{"model": "audio captioner", "dataset": "synthesised imitations of 52 everyday sounds, one a clip", "train_examples": 39062, "time_shift_ms": 100, "n_mels": 64, "hop_length": 320, "input": "log_mel", "spec_augment": false, "win_length": 400, "tokenizer": "word", "vocab_size": 91, "encoder_arch": "vit", "encoder_norm": "rmsnorm", "encoder_norm_position": "res_post", "encoder_activation": "relu", "encoder_head_dim": 48, "encoder_fused_qkv": false, "encoder_bias": "all", "encoder_qk_norm": false, "encoder_parallel_block": false, "encoder_moe": "top_k", "encoder_num_experts": 16, "encoder_moe_every": 1, "encoder_expert_mlp_ratio": 0.25, "encoder_experts_per_token": 1, "encoder_shared_expert": false, "encoder_patch_size": [16, 4], "encoder_layers": 8, "encoder_width": 256, "encoder_positions": "sincos", "fusion": "prefix", "decoder_width": 320, "decoder_layers": 8, "decoder_norm": "rmsnorm", "decoder_norm_position": "pre", "decoder_activation": "swiglu", "decoder_mlp_ratio": 2.67, "decoder_head_dim": 64, "decoder_fused_qkv": false, "decoder_bias": "all", "decoder_qk_norm": false, "decoder_parallel_block": false, "decoder_inner_norm": false, "decoder_positions": "learned", "decoder_prefix_bidirectional": true, "decoder_connector": "linear", "decoder_tie_embeddings": false, "residual_init": "none", "optimizer": "adamw", "learning_rate": 0.0017, "beta1": 0.95, "beta2": 0.999, "eps": 1e-08, "ema_decay": 0.99, "max_steps": 7400, "batch_size": 64, "epochs": 12.1, "lr_schedule": "step", "warmup_steps": 140, "weight_decay": 0.1}
Rows from block 3 of the text decoder of a small audio captioner, named by matrix and row number. Rows with one number belong to one neuron. Each number is 128 + 24 x the weight over its row's rms, rounded and kept within 0 to 255. All counts start at 0. Numbers have three digits each.
Before each neuron's rows are labels from the 100 texts, of 14976, where the neuron reaches its largest size: "tokens" is the input token at the peak. Only what is clearly more common there than usual is listed. The data: synthesised imitations of 52 everyday sounds, one a clip.
# gate: MLP gate (decoder.blocks.3.mlp.gate.weight, 848x320), inputs 0-319
# fc1: MLP up (decoder.blocks.3.mlp.fc1.weight, 848x320), inputs 0-319
# fc2: MLP down (decoder.blocks.3.mlp.fc2.weight, 320x848, transposed), outputs 0-319

tokens: "mains"; "a"
gate.443:089116117143118151177113119109179144129093170127145092139118126121157127131155099101157122183073136157110116128126085152117115121153158122093125109128120141145097121114100144098181127161106101136174140103146132102106124087119129135142168156136124162157117156119151145176136148170136139135133110142163160100101164102138137136139137107160101152150074106108132178136146125097133142135145142150145156105115092147115162135117115180150103099155098087140164153113116102118154118131157138155156106126120143126123145085117124127109106133149136109117075120146098142152152108142137134153165125091169125107119149131162086119118153150149114129151131153153134158100144146145106143144101171149120134104177158128126133144078158153126124143139134117146114145134140111091169061120141117127127103107157130152162114093144076100128141126147158090136128156154121073144082078151103099093110117103172098109122145114114136153162115100148164085083118132101132128134100110123138094124136
fc1.443:112171103139124115177155148117133133130142148126138117116111137125115134162125119106136097115126113150080104129100132124149163127165148102137103140137130085142117076120115138100152149149126144075164120117152133127130174082111136143136127160120100105157136141145115090124131111147166147126154091124140176133106138087137113104136123188118108117158102173107200111124101124131121143105143126113133118159133109128126141122157127155141152121141147118078092113118119186147124101122150115091146123107130156113123144132129128176138077152133111108097134158098125112194152121150128145204128112129156134130131128115150123109108149137121156112137081165175127107116122166100162118156104167102082158139134089128115130151108094111139147159154169076165135171135107116152143129114140124160144143140140132140107107078131137132101122109140135118171105123117168111132134114107115107086142122078127129157146180124088140114134096119140104047078159141109127124124084154113099122154140
fc2.443:118110158109125095100110150186139079141126142155123145141120127102124121138149125129161171145130111192090172124091128155125120135109096090127136143111139115157090125118148136131121167129108141165147123124080084135127141175068128117180127103109146154102136128152100106115117158140182100086156129128112148150117103106134112139148116149143118115087138096119105174153142131093147130128129109091109145109102108111111114130161134143123122119125110108133140125125113105161142165108086085098139168080099118139094151101129080129105143139107098141148151136121135116153114137117092137086128133100138115139182153096154155102157123139100167122100160135086156119118153127139127106143144140150136083091164107161121108081159149125144142154140113094100110128124152129108104131116113133135152092110159150136112117125143175168141092147126094118126128131094128088109210138095139129153140162102113125138152192093154118110145165137145128128129121058122093141112141130140091124127133

tokens: "mains"
gate.359:138113124153161129165155123113141119135095134155092098138089141117137120114105138155152155174104142140112118117111178128132123084116121087109131087135133109131133100149142128164135102143133129149143135140129103113116141114082122127127142128149160089102128133117109097168152133132105166127161092091153096105153103133081103135117144162101105130088143119150135162082168120111095163162143176097103150151129093172155161155167140166144100160148121099116167139144112129139077156105125106139146171128143154088130157131121110111096136157128141149135132085140142101133155126149139133115086121123115155133143174136108133115145113105153090124147177151135108168148141085151155139101117133123172115083139099100157154141092153128117121146115117111142118097143119128097154134154154160106116060066108160140132113138132127125125100132113171103138106151108113114159077101128173161099127121131161099135111160151086139089141087109151123152136121096129102084156103117126158091142094
fc1.359:156113168122106118088115144112156137101150086159142139120137087089123137128163135105142139090142072148161138100150168138109125164132130112140151112125124148131172152112120114170113156164143110141111072157159155151135129172138116114112108098123101149144134159110110133108105142111118099150144127098093113112161129134175115124153107122123122107136129105152128119107102116128118162133154118126133134115115092110154145162096176102170146156094118096129180103149159117115159108145073144121088140111098092105097134110085135121131148124170151108147158134120130176138111108109125079153141153112093095156127086126130128150140104115119148159093128142066112150162117095124111148135107115093112169091109151166098158172122098130131132136167148170146149095152175133110138119104114164118124123132110134137146156140112146098131126117146149144142124149101155129124167100097106150089099152126118115157129100132115103098122161165148138128117077116185098080113165161112137151080120
fc2.359:183123162148136184160140109131140149117123168125120100147147151151124124141096118116073127122102130082137137147126150138154133117159107124091146119162120129109157155117119160122145150132135119138140140101126129089143101129141196128102100132153155094112163113109152104089168115142153096119118131115160122110109106156134109095111152128139116136174095128149105100153124127144142139103159110122178129170111138142154116107154159133099101165114128094139176112108159171102150067118125173142154138162132128098133149139157080143132119123115138107098061113135097128104101100166118111102174069113157132123131135144132137088155097125118100148137099152139143131172091092096095108132112129136120133177106151125104138100073141102099106101125161148133116112133113142153182106111105107110098150106132102115123155113162092082130106127134136133126174159130103142116094143159124127142096130122115096165145162098076116110105123104158153122140116169138126136153151126081111132137115

tokens: "in"
gate.48:096189145112149126115107151155144152168191149113097143101148108091121147128146119098115124099121120157130153158157103105109112175085088088101129160107110167066137111095091120158107109132125146067103124149133102161142174154167094153150076134124133102109163160145096131137117109127162170134118102155107154143143119095107162107120148159156139076110168096136167126160139110111113156095137105118096132134103104130151106100165144083132164116117164099144124126122147128127100110129095176122134122126108139146103106135142120094138115096103125123151149183133112145160106141147144097091126146146128115134092097168144120122110138133148151126138121116124157105115152128159091131126117157101110147142094159147160121145129141137111121120151102091106130111158115140184128139105123127159130121115090075107121092129140122149118146122176153098155121120123156151160152130149128158162109130160088135148147180126095145114120096110162109110128093147132104138121091134148129113122101
fc1.48:100130138161129102091152159149169116090129110172119156156120124106115120159140117130119133077160108151127092138115096190152117104131205151121110161126115157140137130141127066153104101133139109154105142111159130085123141109123192137106112126143122130142107110106144099098139168140120127144142118147130128086106136145102130121093133089181140127124135124127105116131124104099073075112094109099101138128157162113090120151105155133168134083126102124147111109105152111093129126144178121138126113119124117146121139134172137140134122127117184144125137107113132100148118115127099160135142119161114161110159140103139167127132160148175122095112116137157149150123103131066128148128119095099097148129157076120125160129123167109086144127119107134162132115098131128074080129128174137139115095107192196102084156130149093142142101083131143150114142133113122109149149112132118184116115137126119134125147120112117136115132140128148083112119122101107127126124156147117138093160174
fc2.48:123177154127128129158129183128123118144135076126130105171104105114124114095117125114165158115134134188138131113135142082124101139079137157159123158121141131117121131157118132127143141156117136117117120112134148143146159124117088104144090090127171086102177117133137165091099123073131141146107115141155133118161138118142111172163109108166122127144113117145190091102100147110103152149140120125127147125120073112143176134141146143161178165169089169144141086112127089140115115124137177089109126179144145126164172152140084138133152113144108102097088111144116140116152105094122145154121148118140113087131121100155135123167122102129124118131096119088123109128129083101115164149110131088151164120134133124090098130076156134119132129150129126144161190126112123169094144134139147126158120147156097088137125116109126092128150129137145140143147141141139122128083120166120151143108115200118146091131179131132135104105167130155115122128148120147146115132132138098152150171152

tokens: "mains"
gate.540:094141135115075153136157125106141129087118099124119159129143130092148161103132137121161111143099176182104156136131125151179137125152156151107138165099127162141125107121137116138129103139116085167099121128140127131134184100125088101160155158113129119114128141134142112191126098169192073120167114105090202113120124123115105127128138118112103119142103122106151071131156136126136121130104144116150163116128122096101117138094154098109122130118143159107124102126108141131145121140109099129119082129127099111116108127145107153105140115121084136121187108120093148164136108107099129134117122112123096135133177147173101081110162139112130142143143139101131135112144146156164072121101142118122112137157127145142104142096118098124136112118111108134132140081112157140108130109115121167161096096117095105119129149113173109159145123155131124157211117111108129166116148118112124114184106106148156140141147087115115133169111096109120093074123123113141114080087141104142118157143
fc1.540:126104109122140130116097073157135127087147140093136132131155121100110137136095131094118135113160066103148117111125131108153137119109107120132145129148113116143157140096159135103109111177153090171113123119132114162144098148142101155161124114104143136148122089093105151142107141144145091115124143119152154147121101183112113094125133094120154153099120136142117117137151136120154113146155111098168123132135094113143156105158095148139161156119226164118159120155140101163127121118118148093156127152098115129128145143152157133166136102086153102169094113116100144096078111114138163120131166162155141062106150148128131148124157131151129161145160096097148122147120089105108144123105132121137101170132126159137119117163117131125104129106100103096099093088133143105154157152152141155123131171146101160168124136133087178156116093134103153128173131112144141108094155103134149119124145098120113119129139168132088137113141175118103087155092152101150161130160145125144181124121
fc2.540:130114155132126136134117116123127155213123126121143146107162176114124154148164119145118105091145150121158150122139119099123097117105155137142127147094107103166125133111139113137122125112147126119161129149109126150108130119111175115104124110142130129139142127171123103114099131148106129114139177098114125114175122132127164101133127138092114124165151167097124158108148103124144133126144119114130130132103165128129168137144118149110098147124130132127134161142152106092121144156134142131145137143115119145113111120139129155115127144153143118155116109105160158143152078118160093147152145141096126123125117145128191133152113129092104107145117155106141115123145136129094118107178071166128137127099159086094137111111144155160125157139105131109120135126127068111113096145116131097134153118119135123110133147114157149128150143136102175109000155152142176114085135149133101144132106145106162146142152101144141133136112110107099124139149172155148121137114121156155131115176

tokens: "mains"
gate.616:128128177145099144115119139118147143149147099136139116129139140121170135102126106139102149122094142155156148154139137111122147173116142098115125156087100103198152168172152140090091155120163158101161108125133125161149136158141104111104119126137120179100146127126098103128167107096128143161171117096161151122161166160105142111084144114128143122126130148167122142154096155098151119155154110129171145145143123158148080145131145138125141157131105136142100156112171140097135140148137130159142146157153159151141109137134165102113149095155115086150123140092099097158162144115112123155151161094089102092153126173120165161115099132162142130131119119101116092090099154103107176099161106139137102126122150144138147112127134162143135140127128148118158116131088146112154143171131103082158127121123086157121152154159138083153130140123142110093135144144093090146145145096130102106109096133160125114118099133156132096102174128140141176132086167137160116085129101158137147164165
fc1.616:180132143116118107100127130154121126160152074135144091115149121151137151105161112142138118104165092098156177146130134133163155127110096116135122094183119151135142142167114133164106130152110157117150102115107165141122110114120087140151141096156188130120103152100140107105098129103169105140119107140161116124150140119151137107119093085103148105137156137135163142132138120151177143079111106099156153145141121140157122125091137098101152143095131149119132095125132084097121134118124113124156146147103108138122167175140139147108150138140141098102128160132094163104108118138159113116135120113134111125076115099140173143155105121106095086078091087136079110152156075151151160164098121114152143166142100113124123134133107163136097132133149121100115163113135110164134137095156113163147115111094160109147075116153150139146171174137138158174121103123151141112170096135140156116142122139156163112162156116158123124137111111106108172138158132140166137174135113111174142117150
fc2.616:116171090121142111168094153109100144156153152135152150102141107121104155138140131126158150165120174124109163142129125159123128126087116153176134133108121098132116114100134119083152084143129150143151117097151107134159102140114098154143084135115145141127111103158146135158133098162147122152172129158147156127154089129136129155139152149128124160132087152124137154108118105093099095122113158105173155133152119122113111139137127166107138115117086130160104094132158184092102139128108108098149128110117108125106152130161128116096158139144149116114138130095135098130077110093099163145152092094118165084139115162140107109172110154110125133101164141122164135113173157145142127111158139100133130153125123119171121152128157162099144125151150141122127133130146116104148156109150170123108123071149111163138158100115089132136141120124109086122132103110152087130082145162139095141135142132112145120164093109096168103141100114096167125094110174088127146071143081188131091101116

tokens: "in"
gate.526:118117142134136084165119075142154119121137119121125107153099092100131114112129115110129109145129103121141134089122156147135107109115121137110134084121176136143120101095169147137095104137131116130088136096134109111136138112101134151175153083114128133093140135108175183147158146163108119102122128128130153114102164131130118104122151111176136138110121110097108144162121094104113137156169166136142155137142074162074161099145139147140114121135135125162164139098099129066087137147143097144084126129111154127153152119157087119146157097126124117123120105118139104107131100111144130129161126172146105083125103106146098136162147112109151111118140125140144171116170101103146167124130137129114142106163111107103149083136152175130115137162154177124101097160102133134165154130175165152117081117171146141164116150123102126140107095153122102093143150138099125163111124123123125089099127146157104112096065129157102095114127155131193156118083111115101154136117094115137104119085
fc1.526:149110101098107137135185109096126102114117126150091108156117143146118105124157130125164147166134103126137171132153148102134101121084093142161110133120149138136123116144112129108131147086156140114159154158091151138121152128145121118156142086137129143155147099095095140078118105129090143125102108097100129149125135107113143130146133112163172116120107096153114106136110139087124116136131112196094114082121115121145132160158151097133139162113128198118152084121191098140107131151155171113126125144135100126154143157122078104152136133091139136139096120116124143087131141135126136109087104104135163169141136147121113085125065108111119133135101104111142128124117100090097130119142127160146116119145116144136085111098158103126157139151130136119161140137108136146132135070085136117094092112103115147158173140142158129129133104108124134084138149106075146118118193150094149193110113166118136124132151119135158097096122165109159128089101150117174139139090130102137103089134
fc2.526:117154120141137157111109105112152169127137124077162140123133118167118143142089097113123109101109137117126078115115113082098181135167162142086175100130096119112149138141107140110132119154107097152126106093108110148129158131152139133125169136107118112144125140164131176126133112136119172150156147140151116136138134157125154111111162133070074164159149143113119130103143103176143159130114112135165122118144103168152149146145124126154128150132125082123130142144106129148107103138098141130150147154128148128130111089135165118122125140152118133120149151169096119166113102166138110119156188147148090088094096146094116209138135131156114162126137148119135127120109145145121150157114116138097136171113139122146172132178089143132092127125153150148133167110161158125150118192130116100178159164144092143110094117139141114117134139150126135125152157174160156114124097137140091123148144139144115144113106173123106150134137162146097123104142165156075116130170131090158171146145

tokens: "mains"
gate.152:093193105140139131124154179091158118145144157118094118136139172119173175126120110158180113139152144135123160134133117152101133146091084114148105110105121086138081115129124109096151180125144134104131141131135100126133147132103143142107078148143122124136150116161098119157124089135166159154123083113111164111154090098127085150168134172119095093156151112128169114141120161119135146127123154155081152125088125106155099140122134112134091133136100143084125101133162116142160129099113136088109096123116095097159111147060133088118084147107121126131124149131112081152155115140103108125132114090127119136106169151175159118109145136141137164151147142175124131104132168130109097093128127134134131126142147157137107127104108121123158118122106083124151162120136103117097113136122138159131100109106148109124120085131187082117107152128158155137121106124150121157114130094110126138113146083129143120123203098100141125151126135127078118091117134150137109146093134126110134123171
fc1.152:150114123186160105147141111146102148113142141129131102079133121125081093120090120115128165146156111061181107100154134129088148130135159122110137107138123082116173134084165134099093105117110161121127129141111122101110088182129150140146138095120111096107157172111151175130134131095111131116150184183131131123134146136103158085119149122115125185109138120140078142118113146131134151110151134178153103127158108129107149133114156144128135124188123121123130120114100134105128140172124106132135160195155149091122085121159132121140153168123156110168133103146091098128102128127164110104139153188136113074154101150102106163144085107111131096109127146130124166137126090126088147125118150132134171116132117104084121111138116122150130117141148142125098142156103098129152117160120135130119172165145109109129137129109074123156127110122076106111128163145114143099100145153098122109120106137119110137133075130164156139082137124147119131130106147156132125132106106131112102111122
fc2.152:092166105126112131158106099133090146241121133146116122150111127102121131134148105122129139124141166140113119136114160103127121127155092124143127116139134136130123127090118130144114117125135125125170151150116166166125135105148113129110121137148136101113133130133144128123085101148169130147109123075124117123156137119130155150121112161129112115163137161133149180079133121162160160141162134126145123123114158143142142150125146139116165134125122151145099112115115101132125140144171135095137151178135123152146127145149097158148120117175153099105162128125166172113093107173139115163094146137124109139116131159086154127152129119128091143110127141108143112112113125107142137130132121114120155109115137129113119159092131144129128154097125160113155111147133001154143156138101119101108135114104106154132123152132133125112156116138112129101000121148139160148125161121134118125139110136113183135144165161175141123160128140110128136122109162155128142126129125153130135117118

tokens: "stream"; "applause"
gate.342:138133133136105146107120137135128151132152151109118129134107114119132094157108139115126128083124138143140112115113138198187086125124126123142144158113148132109145125137105171081097106115123124087117155092139148065127134113151108071102084124115149173138124106146146153088173122115128114128135139133119110184077146148116174096082137101150134122149150159128111139168125155123084088088085061149139146121152138114130126080133135122113154134135090150139076123104119126129122102147132136136093111123137120138120125173167137123166133070110135103088151124127115101167140157123141162120132127116118132114076138113118118148110112190143121105122090161159132113125141147104127176126142111129123152158113105120099111129106138134110107083129163126110150064124104124124118177130131154163122095150129096127121168142127103117146125083124132128136119132135138172110147141130073158130118088151110118058125088143099155139084128121116111174104139139118162163148121108111102120111112
fc1.342:139104164163102105154192162070128096138126125138112148145146147091140113133138131125130136084139104163130099146106115137143076141120140127198145158131163124125110108075121148105080139115136115115146148137159161105142130118126166099106075094138132144105146094101147114118155111126156133123114103095122146103110131138156141089111130112126135126151141144124086159169074154125107105097131122169138130135140146117094070102138187124097133139116099107132075124128172119105120076155144132106090106170118137123143122150144149133135117119125132101135165137113180113152133139102123160161146120167101148116079136140127153123122130134152119085134121132165134145135126099069109139113152109104167148106127102124108081130108176140120077159136178142127161111141109133120107181114108142133101080104106104124132169132103096094154111114130117128150113133126135141132144147106086175098116115102094136078121095122103145120089109124121124150105124137162152145139127126139127094100106
fc2.342:113139140087154118141149115132136156160136150094147100099136126104147143091139094109129131175092117113122158096148204151068180135127084087135107063102116124130138129147161160120155140137147177134153151136134101108158129117128119136139165146097149116137140180126112093146139128111125102102124154109119131130133125098108108157100116179128103113134126146130144152110097097136121147129165151130116154175091112169135109132098107132102120129193089127088121099112112135096149162142141123114137135105142129097175132117115086187117122144137087083127092103083125107111145090151118119130097117083101134161164142147162112126122096155103133141101139121138127111124116131190125133113121101160116119135106152089126133122119100131170164115133113127110114105166111094135165123121143136111100148121117132128146135114150206138089119181144148111133119118101128121142080123126141132143151106115167131148091156121091112149145090121163143139157121134132110153110101104107148137140079

tokens: "mains"
gate.78:126157114136122130116161154118136142116106151158114125135127168173150133119136120091102148134122081125130128072110148209163139149099116127116152105164170116101094129131121129094175116124149155124126122104135118120147108101140128124107139118066164176141138136094124144141131132117132129144107148172126128128069144119099113127114152111208129138131082143142138121115116104118131170116137106128108154123102083133118149155087130117142150133134135125146141083079120126149119111142120132138114128093115136131138145184107086150137134088122117134100098106106115146158151139134091097127109068077082119156160117079181071089145126156101143167130110122130136114144147097106128104135142146153096135129147105127100121110099151135102148120152126083123162140160153146159133114095156132117105111103132155105131138125162143099149159101106148112139153128109117091143148130133065172105148137108110109096123135085091103124115117152148160157137131138093125202096119137118143101128140
fc1.78:133190115089101159165100112165121152095112174141154143100084113147104078129126100120164133152137141170149138080113151102176147162137137166082136103126118127115133156166098118124177104122118118106125168119102115131106174129155057128159142116110101100152103121151131146113110092126135127128157117081121149179111128135115150127099129115094141119115160133114165121172129128158105134110120125133122134088150153125157180120172126127123169143132146128107110094112118135204108124146116163133102118166144104153109160105162128162169133082122129140124129104111107126134108121139129150131100151103180130111113123149085085140117130146151117182130104155119143089112124138169159136133144117148087121194122131138139129111137116104165143147111142086112128110106088127152130125130112145157117106091132091126101134142139139121119145144156134100113144169141122108116124143131143132156134126156139123137148172162103127147117105157115128080089132097088106165113103136079115144142103
fc2.78:078152148173149096169116063107134152151116078123148180114074111152129089082088159104129113097128138127148147099147101129122133093148167157137136104130165130063164108122141158127096129125112111138126123099114151148062093114149134111139173127154138103126145137130146119129149145123099121132155117130185129126161131141156167080115158107132172146125121081113134128149146141116135146166123127141136149143162126136099134057117098137152134161141126134140146158113098137135091086121099157156124153106131139125081151112137106128147164143153155106150119120149086093119098121118154123153126119162136137102105077091112114149121137131163145126111146133127154141175135136146113168188103145126114118155138139129107114121164087118121111123151089131136093145144108116131121137144131132122106155101161153134108097156093086159162092097142150097140098134171137145135163126133156134125137100153089105091139087164151135113100127190109123137117122120126141161132129104116122124140134

tokens: "stream"; "waves"; "thunder"
gate.521:174129129135136135156164109134157111121129096148119155134147166103116122144130128121133086136143103154158134117107166134135087161091138133145119157114139139147118142113136125136108138087167109163103153164104141090148141137109149142130139094147126144161145143069118149130147122144149103116108115123104127073094165168139182109131112083156136130125123141113061126136160149143081136098168099165151137092105095145128122119119191118127094160127128130140167125137169083061149115181155151135094128129085103105138138165153118090148155109115162121130121111143153097136121112100099163112167163144082111152129125132144103138108111131141128141123120116145135156127069116118096121144150133088146126122117146134120138094116197143096131132154108159110177155114089140108099148163108109140102069118116131137171153133092113109112116156126139146121147147144126170150114138104127150090129087157133093097127107113123131122099077154133160159103129137141126100104122153121151114151130
fc1.521:122103115112122099100103121073112174133118102104156098131120106116109125172125108099119112132138146148141133138107141168131127080136158143114147089141129123166151100158117140111137076117137124088156106113137150117142109116129142096139122157130129133151141154134136123099122135130043105160086140169133115132137149104096131090127114094137115141167163143105082130184124139143135098136127106165142174164146160116097174134169104129106098119148158124165096146068156182074125129160181146157132153155116113108117111114120144115128131129132174106127087133114135100117144119107159139118190123161158143146117136124121175136130097140133138123118129154200134155134136154132143195130138072097075140168154141154132131149147161156132131100136152171139138080140115133114155120142142129141113084147141155156104127143117129098113107079114151133118124125119108158104105142108095103129101135135151131115114128144139127134105156151135108153104099122095120160173134132130095123117159
fc2.521:117103134109127123199136115164127146063126124114156145114145100099106087132125122133151143160118118160098137094126146122140077155119157119119145099136118160149130110141119132157127170117086155127129137121095119145109176124150091155119130117165152083161146154137126143104125144125154108119131119105143157139112131178153117138169138095105106148077123129139148118118159149081147168109145122129150142104138135092115123133128125130122151159142162172064132129121093159202141126135171144091091127145141140113113129114149101155116163137140106136096108141152120125147104127119107120125130135119161099125127140113115132105131110126061158144096115128113141132082136135126103097140144115155150122162114118127153113047105114114112113154131085114144113138090133164148080120104108142119146151105164100143116127138125091179157127148160147132100150134131125098134103105139135056101102161152112156132123185106126144156127105151127142117119157108095123140116094111112143139216115

tokens: ","
gate.537:129152123169130109097115131106087136142117160081175124134126133154151117159116098112113136135141133104135121130102155106117155111143164134114154137146151122120152077140120143121107096134126093115099128085180115120124128144124152144158122096091130170091124113156159149127098161169074153144094137126142104158136169124088144108095101119079087174161124113083128149121139115147131124166141135114139143161123114134110129128111167136148098108117110080161116127100156125129115127125144096133082097172124142144136151112137148106142126133169155157115138109155144115151165130108163092171162159163140115094134081146142147152131150089161160136124132142135133135142207112121135176114098102141092138113124118108129109137147119188125097114108164175131117098136131102122157114123165161100147074141173145135128131144113144092114123106112115148121105138158107127140138103136093122095108125117130125116126083179157111094099172097102143196127123148134093127169131116124100117100135
fc1.537:142159119172117104076100150113092144131117169085169114123132114147156103170124101097116123126148150095142125113104149119114155133150183124114155139131154129121141062132101131118111101136122112112083146088185108115116125140119137108151120101097125169096128132137167154107125167160096138136076144145127135169124171126115148113116110126109088168176125124099119131134143119150138144154109122131143119165127119126115128117132134117127106095145111093163101124079145147131113116142117112129084108168126127147135163133145138114159143132135148162112130127143128114165157125117158103155163139181175106091131099134118161147126139096143174124123108141134137115124198135116130163126086115137086171123147105110111110131149124185127098089124183171127100093135123116135168112103150159119152106145176122141119137155115129096136122080096105153139118128149104133134131118148090101104114132121104126119128060171167122093096187123116128176120123140126095150170132131117093118115136
fc2.537:124123122100114091121176155091152130154170141102096128149111150096159142146127132134146114115110085148145123168099122115091156176103109098151108120112110149133115101120140143067120151117146121105150132112127143107146184145104143100123128125115123127113143147108122098155136121140142127114148117099111164165119125105135126088118076155099086104134135148115138137145097121139117119061144159154095134117078142116121078118129172119111076134118133099122102112119160114127153152127090111078130129104143123108124134130136152109109081146132113092105185169103125097146175117150104143138150154125110096144092145159137157130108166149170165119158147116140123109119154129161125144115147105112128127111086153157155120139157086127164137104114148140134156100166136125115124153123131137125130128159092085136157125116111199108125108166161137136177129114109133169134164131087110122126113155086124133129086142182139121136136090114160125167114122125183113120170087176117107168106128

tokens: ","; "car"
gate.498:125170122160155118114107163159100132088140106124119119117123129125166129091149128135112129128106103137131133096155134155118160148129126106079151096128141157115142116167148094121122155140175088143125163096125123098155058131129097111135157116117125164178147146120118170127117123103145100126102136152086109137101172129133137108132103118132134117143085135146130107106137120147064134119135095127125086111132123143120125124111087120171118139111127183157153147124098119147120174121139099110101096149113108101128161171149129119127143173132075158185100162124130165128158099100119111117132143087108155116163111132151078131113134099155137129120159112146171064169139156127107137142156156126147160140094126123137178117161112130141178135173141115092165145160098164120176125100122119091089130112147121102155123173136102141145137125110157127114172158102119166103109150149091114135155103155110131091156116114142115125154138145126162129136096130095104153087123112128155113140152
fc1.498:127140165106137125142157152137105103143124106155089104152149114128108142142149109139131176081145127137151132171173125157167136159115124113111117144140140134124136107163102087124080137104147122104084125179105132116110140112125141123147102100103129144137121102157096112112112094117131112111115142114121125114136151116177138148128112149135131100135137120141122130128165104129144086112137134111106108141172117117139106103156155089151159123116163177136127119135128158106163144108132165110142113186123102096137125200121142127119103126124123156149164124145114166156096187098111110120125116174095149095104129138140203087125173114164103128121153155118146098141127122126091151094146115102091118091087140121097130130144156093135146116156128134132160127108098122101098144112101122130148110108114092093122115134091142143149138123096107132102144084077102165159139134072137152137089149148078147109133127126142148127110098149162140099088146090148165059156110172125123147124176
fc2.498:153108113146147123125112141132113118121088122118124143127116110090125142148150087172112150167130115158077110132110126168133100162101100135131154120164159141166112126122133070124110136101127119169111104152123110112143161130146157121152117146098125150113124148104123110157154144128123078128094141141139163124114116141107108110144095115116138145145135104090147109139130087116116156136133139111133146115109080158132130121094153126125119116116082107161137109113134143123143157111071104159148135120112056115139130137137140144099138107124174175124127110076162149133128118131119123147114110126120097155195138099129137085147186116109144173132120094100101190161149122091125107130129113101065114112152085125109107173108132121126164175102184138109141101108179126086140122151148120106145093149151172104168149080160138112089126123132137133140190121113122124092135166104115112104146136121120096171126157115113092139145189133136139124122146132109130114142111146084149129100146

tokens: ","
gate.506:143121163152145137140130165133130110131118158127103108160120131150122102142152089114122147128139130109109143128137126184144083124117111126164134137135152102153152122140131133095107102138115133125090124082175125123151111079146130107109042100114178161094135142130125138123131149142145159114142116116161124124129125113123123128130130161101134137117115144115113140134092104129124124109112139132135194122132100126080089131104189150147127122138136088164109102095143153098106080117119106119108105164138153088136115162135133151133101041174139112091174110119123124166162148103140101127139113129079086115141143085137160143120125132181140129100107149129117106125191094097121163101116143100102137097149118098120119149122187150111132139111185143127133124135141147112147155116159162144148102100165138124109123116134082077103131095141121113163107132079114121137163096096083141120106132095155113110143112114133126119068139130138143157132078141132119110138141101119107135081124
fc1.506:150171084101119130114110126123131128122110142106117128108165161162146182172124089128117115170132098143117156151084134128140192131115120097082100117134101108157100134129093124103158134126121126140159124164098133114127128169118125127127142170089132112195123141184114119166115131126132113148107125147110115154088134119109115134131112162145105102152137157140170098085137142140152140099141102098110137111095140136159138161112092099117135099130136162093128088124098132151179134116097135084147105095123066114143124101110118155096109153114099140112130146128126140143141101137077124144159135088120132184137139135155124115106141124135122172122136147144131089146082157172142080144128123135090105149119143165174166106124114085139163128088098066134120148108159130144118124136128118147137169120094143121074117105131152127090176165133150145118139139150137126145116119095152102124155152112147131158138163107087119134166122132133093130103152150101124101089115144115113142136174
fc2.506:131129132149128151106125103122097143106135133132125145104138094148131118143121145131100142080153165082194089137160084110140116136129163157151161134125139158105164123099111120158102085177103067149107112092154146119129096122171146110102119112165112115106127120118138158104168107138120171125140138119155113131137116176133173147128132078100130180143099153124102136124142139124147116146089110138160092135141101146151111085102134134128142118105119113176093160137139135132109075140118150151130119142124164146121119135149142107144136129148157121126167151143108124125141141126171127147145153170122110081090106130095130164105128141137093133168114120087118114098147112137136150128118132126146140127087148134115122181172131149118089106131158159150123158090129163111125144149145126097151143148151106131122130189124080128187147075133103131132152115151148136103130101160105152129120111141065130090121056154148167127104150115109116154156113184168136133126159119134132139109102